Weights of a small contrastive audio-text model: 52083 training examples.
Rows from block 3 of the audio encoder of a small contrastive audio-text model, named by matrix and row number. Rows with one number within an expert belong to one neuron, the router's apart. Each number is 500 + 50 x the weight over its row's rms, rounded and kept within 0 to 999. All counts start at 0. Numbers have three digits each.
Before each expert's rows are labels from the 100 clips, of 14976, where the router gives the expert most weight on average: "top examples" is what is common among them; "band" is the frequency band that holds the peak. Only what is clearly more common there than usual is listed. The data: chords played on synthesised instruments.
# router: slot weights (encoder.blocks.3.mlp.router.weight, 32x96), inputs 0-95
# up: expert up (encoder.blocks.3.mlp.up, 32x48x96), inputs 0-95
# down: expert down (encoder.blocks.3.mlp.down, 32x96x48, transposed), outputs 0-95

# expert 18
top examples: pink noise; block; instrument: marimba-like
band: 500 to 1000 Hz
router.18:554466441536499393560503481458445492444515484561523443546510564506518506416444542520544504486521509503428467447500520419544525506465550520489498475437496419475566519461467609468527462497548391559493633469433519424477458625438478579474563485516517363496510455486516444467479471521414558451
up.1:495502483486461506473572525636413530649505566550683480459541527469606484500480621497495470517498533566492465473424535503449502383508490502476507470510518474498493515479644510400420485487517481509438489506482511500453499522459505549548504503497532480494526379474500492452487496525531522467
down.1:575519382542455498511534500502501496533501453492505473500524492435565482506504514497496499485512478559493439542464501557491504517556532505488473503480522522500516501312502494467540520509528509540822493497533496498426511473437531496508498485521442496484417551500503486507412499503501507521
up.2:523604500498496469492498506490500552545449504499502499428445506482504502533550489499493531597530475603761498499500500482391502479548499451497518497531505500500501507567436477504544547509509500503500494502500421539507500305497569492511488482497495532545538497512514457531518452653502488500
down.2:496518571500414417495484500477443592499534542501499499502571505453360581410451517556497529378503505503479515559590511488501506383505486498563508496601507487502498494496504495523479463506497507494240521503498533470500488530458483496610500498446499503551539493575509496502496501494502496497
up.3:488515473456458520474506518460496534535616525490501525485481502499529499485524492497529540501491499506515495503506615486476503431548488431493508463501504509495363446476499498554516502479514499518489492506508515501574503480491514501453272432491500506533420498275534500500579362559507501548
down.3:606502508531492476498542509523506500607536492503574477520617506483513500486480500507488505437447471470487500503518652538480540312408492489460541503558480501501639482475489482491549532498575500537318542503471477439499491496497524512607508507494442532578468498580497506501521503498502455502

# expert 23
top examples: thin (high-pass); clarinet-like; instrument: square lead
band: 0 to 250 Hz
router.23:451536509531597535498446427569431525528477455381452553523456429498471557548492504578492530421539472471556493396476490513439463462542548483478474586641433534494482468498534500493526425480489492428536545468475481490514526533541570525373507436476435449526479541523409494457590522430587540522
up.4:501519501496503508507485492452505497497505484435453420480462490519500431520539504517446509495498500484570594502503427501492456504500495549442439532505496505603587478494600453474423461499388498389469498501760484501409566555469495503498513504502460507496445572500501559504480497396569498529
down.4:499491438499520597518538579529460485508503421497516497455502590448491445549412445492509498493494611441548500499501485491527463486484504511419495594390463475493506574604544517504500491435479517478505518621501502540430503429491555518469506371503467498574541510433542488472348498633482510528
up.5:523613503484489524523498499459568495465522450496492496483484491498502505520566554552446591410485509439558580500496504491522469476501429510446496546510494516505582470512575504457485488515358501458429499498666498515294568480505470530495502464520492551500493571392491545470500460400542495512
down.5:496488393499501533446486569631485552537470337451504501432588602558480507562471493508504485468420550429614506473537499455491458522503516497428486465499498466538477511544481512541499496452494522467495511490505489501439490469476551498394623509505500496495525501452536412447388495571496627517
up.6:506482497507412465541509479522486539508509477532493497480513501439596502503536400516436501531488504523483483489555499478486456500518545447457459447412551465510428499447475543468535513452666503530516504524399435549483392523502489468527512493499560537504478473638492315593494468500503501363
down.6:388528457410498527463433499501529534537522510452539510506520466530501595421411569589492498500456431501465523517374500429512543391434498494515524536525495489509492514469445435421471482510479526479499447504385364585586500561462455503508529604526570474394489503505498482503551492418500491513

# expert 2
top examples: white noise; clipping; text has "clipped"; instrument: marimba-like
band: 2000 to 4000 Hz
router.2:592531499458523442429449506583522522528492423468463475443477542494494549523520525584398494546500412586540572389427479515493479470469516482529483480539472440482576520525440564468612611447491483531464492456506498442514449524519497479502467437472480380510565499502480539349479595434485485501
up.3:488500498458422500506425500479591498408496404444495496532630506571537516495503490444426517560553483530516597511474530510517520556487408490659475436472525490527509503498501502488565565488458546480506500429556551528511560496487485465547463500464508489649456505491503495460461487501350398560
down.3:502520511517595549444497392486495506544535402491516598485570482491503462543524554473474484443532498523448571507548575502400515479558500501616518487466506583490424550558426602495495501499499423379464504552485562521523452552500508509564503444414506485639453537477524513483583522562512535428
up.4:493503504613543584526611482514492624548508592496509460493345502498500412555502523571498495500355441500566501498495536554500504486504495489486495624534506527464521457512503501492505407442486510497502380570510511524481507479475521513498407435544454494515504511423422492473578513547585482518
down.4:488495478516502534504587500538525559500506478502500410463500502625509484479495439483549506484533507459499479566481631501501458383504508465487509497573489464520535633462454503501586537495478501502489673371497487426470497499347534492517499583492468549506495499477581482474496475523528503388
up.5:540495498556505467512506607602454589508404635553492483487442598377535492501516500547522465485470503498400457462503577495576505406503552500449491543512499499438516467528440607457504507485500510560526495493470645473444412501488485551499496470502506451410581465491456502504496545459516506421
down.5:495503495501443471564494564514562546522498503570452508602495491527497501492472574532502500493431508658513401498401468423485503482498454524361508618503506457496603498492492501485499490499514550665522488502525502517551575483506489503519500498557515479442581477502492489669498494501495567519

# expert 14
top examples: arpeggio; playing: arpeggio down; horn-like
band: 0 to 250 Hz; 250 to 500 Hz
router.14:396532502535564452551552516461540550543527471434486462504429467457496429596514441584556432473472452431587525382472512470460523498475472501555518449562466515557577551410572441544498459468465524400453550544550414505445560584496541494558440515548511565524530559444500444515478514516446428476
up.4:489483542496502500385508524552491500394505526502471500512365495495509497502653499505521481511399459510501484495546505479516567492445435576503581547549457507496567481462584499497499489503501417506466498507530494457325498600490563519571490553518421509503612485521509499436467543513535552397
down.4:503498575499456501502513415494402509399466510501557502531546528513481509438497423498407500586536493508489428510429485488445507552532505695500504449519508503462544576496627499504505543472499524497437497489472488502504447538499525533511316508503358501526500531618499486498521497494516495486
up.5:403613471469530500502497551476584532506492502500536505440501509498500444507467380499528405502573512428495511492411589495478531537604500381507477458490537503505491501507508446524491482519535519498510555502498469536500511495428513449511496522501488500715413538474480450471497454590515359542
down.5:478488504521460502555568582490511413538482312583509497500542548591483382500381545469534509493447591554540501466527501495523510499518393499547418538477454523410515489501506469495504565451467498479537501502516612491496539427505418507509496507496481479505531501475507499401401549541499565582
up.6:531481421613579466618493500496507486550468393476473486572500502538487577464447505520430549366504499547473517495510505489533497528492495513501501499407418322521632517499474516540521567475557483602504494484466483484491499501483500510422534402471571485505585454499494518508502579436493499519
down.6:524499498501469500557526497511520496500502578503377431491460488445530570516608490501599477565496514507508508491548548523502493500485494479354540462510567428624484461537495499479414446512651546587511507403559528507472671506494499502496563505448567486522493469443509567495556507500504502480

# expert 7
top examples: marimba-like; arpeggio; playing: arpeggio down
band: 500 to 1000 Hz
router.7:453587496484529439371461571515572457538548394429459494413433532484547485516475524482543465506546430565502552406588567574450478489510471496459492435457428457547480483486500472550604538566517453512514531414587438466607511470540486492495461468564521451555497484476481507553413464569480477529
up.4:473514500511495555496510481455504473497503499455454509487495498489501487532635479493514542496506503480495550503423485539450501515500492499502489500535370509533497478628550488538476499523488725486488606502542488501459550363502502370514471448498525627505507504426528506500495494514627437504
down.4:497382478577500513500507502498519565556436535535359524494522511517626529497497499506487518504511501491466498506449492491497521477473440495382517497416546507549543640484539493457544496509501504554486495508520509509634501673406402532452505520516493491463577398453506421487521500498523538467
up.5:361503608530479387493491549500520520517502435496527502508516456500482452625349459541505414477444540509519500501545501497504511510525371511500575503559547452553490513486492411460502477563490466411531500484502422639426499572501532505540495585541543508479490491553522421489498483562462487492
down.5:500534551500483467493502508515529467468512497538512496496495479498493456458467512501476439639497503474500461544549482504590500545525549517474495532494353499483476443602455490398494429498451498358569498545487604432439509430636643508499499510508511504526502538510490513508484512554476495659
up.6:505495521613615504498418492500492600500491555467523439495447501385470500499593526462496472550518501536500495459502476512395535500502463543500494513521355600484498495551533564492455449497493573542499560621519392491490486503420536505526488493599602541496553467494552497506421499502610502507
down.6:551448481501391486473502528455570584493463549498496492498492525579511501493468498427518418511531450498502500497301471509511532508499487561403466526461560558438584527338510471500540511459486536555490495522523481542501499518434486508500497623630496498400502497435508484417492517450468492475

# expert 22
top examples: clarinet-like; square lead
band: 0 to 250 Hz
router.22:481539543560541447509430518489488516563410435408406511461480472498443518583542469562506613471486521480542506369425470458369422517502600477489490468496383554487509483498478524564436477441452559428477563472495456522517534530500474407445506425498528520497469566476511549457549548481566533516
up.3:544498526535560525469503468518499563501480441464491499488483500501490467581375466491527496562579497521477508503500497511401512478517452518356497469518500503477502508483477494601488485503502576517470500549506439505499382498397500498717518439596594520500490482486499505572447502572622501491
down.3:509514537497390499505519459443618516486512552495510503496541453586495569437586472507503498531503447502476443439496521533495493502523346509515519483563587489440589392497480644586443493524501521711509497497480503466498539498490453500538436523491546546533511508529501502497561463508490505458
up.4:540500568484474571528499507491450544472501512492509593499497510496500520614459492504550494575512582503468530497514475494505499454574405495488474531515546557588405623659587504496501469460517513503564427550476546499495491481579489455546483567472500504378317498572523487528490483500494465512
down.4:507573501508361406518511500507542500508482494499508449493501500472556640358347440490528471509557603486487509462500523502540447484583537338538525520447448506503500464483615508480499507500543492440570500502495545407475498598510509489535499567484454500477524442501504498479477515508436512511
up.5:369475529497588560404501540434488494520500504412504529510456421505500488524514472501457489464531501550646500512416499507565505539452485494504480500505552504498560482411465505547468493506433398399506492497514448590501673466450626516478499590506467501502426540489518505521527472523575503466
down.5:521502529508529571542576502477511377449513459525630546576561539505437500489317509481475515500448611492595477501560481523511469534509608569632498508485493502429454507556495509500513508390499492465499545600500473500510504464498497524483564392529547496502554501484482529494545567476486505500

# expert 4
top examples: arpeggio; vibraphone-like; playing: arpeggio down
band: 1000 to 2000 Hz
router.4:406444468473480516559537493501507523388431429499518567593402515567504432572457400481416474494562508441483562522456501491441486490538438524596484587639512462623497513532540510477523428497450588494458558540524466504485548509499516485433481465544484523522477539507491501472468516515470367511
up.4:493622485580562527503510524517512495561513434464484429497464482486498492556499495522461432460570352499490505493501554527509675553503498476498496419488351481540514502507501478494464504514460511496455563507558445525458578484401627508476534531562489533618502505479487446435473506467544434524
down.4:488512548372500498506468559492493462468504521507560455488490554573514627433400502505570493497475485528610416505582484471592522507488490520548458503602466458530478434500495523493568433466498515582585519543470513475402461507485500505479333467391562524465509510498529496454516510509564521418
up.5:501548498496501506502488592475501500504527503557499339390425556454496422521484500495490491502497495499600494550421535526500589502495499486486503504461485481525502506554457502545456499502501463558383602499577378509496514326426526494529550531457502533588560490460499500427499509500509456617
down.5:480480476503485503529600572471481503525624415503501553488502501603486507561412572494525528503389374536600506464496515499500499506499491618534498494548510452425498505446446507500578502427472513617475495503497513471503525630435381521494423495497548501506574486453532516488458508454527582515
up.6:496454399473475390507534561494517474418483588628512597506421521528502425490462523508573497511480504502575510435455497506476380492497537611529513510521555488500505432502501482467546512483488512487476517484501494482488566589613496517577414542489516464497508676469392506456493499538490504532
down.6:546416505520533486432531453505475504535500432510475512674524486486572404624525572430414549516511511551416478499429482520478566438502513520410520491445500543446400513507500516543466513512567545454499525484518466505548559495490500504599506457526474490499484502507540365628518509514453491584

# expert 12
top examples: white noise; thin (high-pass)
band: 0 to 250 Hz
router.12:591539542554493473597543477452559473533512491462425447502539484525494569496430510482497631462562504531458452431478468469452444556467528518451559465425430562400543463469485498489534421449496472461484659532456530430520436603427488450515528469512525464550554554453434493537505468513557580488
up.3:636500499498500533430448490530573465471431549606460513470496491498404489407556555524471501525440502516494516475467470464549488575477517583529509514499372410477507502589590470533560538504520482538500485480504565446477501484523544379478488423488498501547616505667471510490529514551486510514
down.3:470520458494497498500503513484467581533522458500412457483492493490624520509498473437481537446490435462496514501502514489500523591519518549429528518392539395627484499536574354469474540517565500454499501480501505479597502525444439491427524379549446499505500434581507338492512430499506466506
up.4:535500508552592503654517343480546498555480551545502500514500509493492519498452598496462504462496503503501420521411500485502500539487586508498498430394518435367524487529505498487542505411514426509574501390393503483532464476510505479500488453442500473615542465503466497518601548521545532495
down.4:493502553496503360502557471342474505489454460663455460460453475522504513489503485463497564478492439636547459554490547528450519494480497517500522499563507490513477437478503381487462519523522497502438483470497497461569484586448466503472458451503500527578442500458437501547598521490523348506
up.5:551500496505429456579556405456647486561502489595503514535492511503523512523510499462498622495469503453543482506516504441456504575461522500533476386416500490410502284496527494493607513425504415491515499466494506504501494483467590470518486516498525532568500496498469498537502484549404545481
down.5:510523540504508372546500483422408481493508576497585647459499511507442512467443480477504498396504530546447493694658496503505633501492554503533530430530429493507475565494571506488458479538536504472505465528462472472545401499513453512495495489493520503507470539528497490504560525482496460496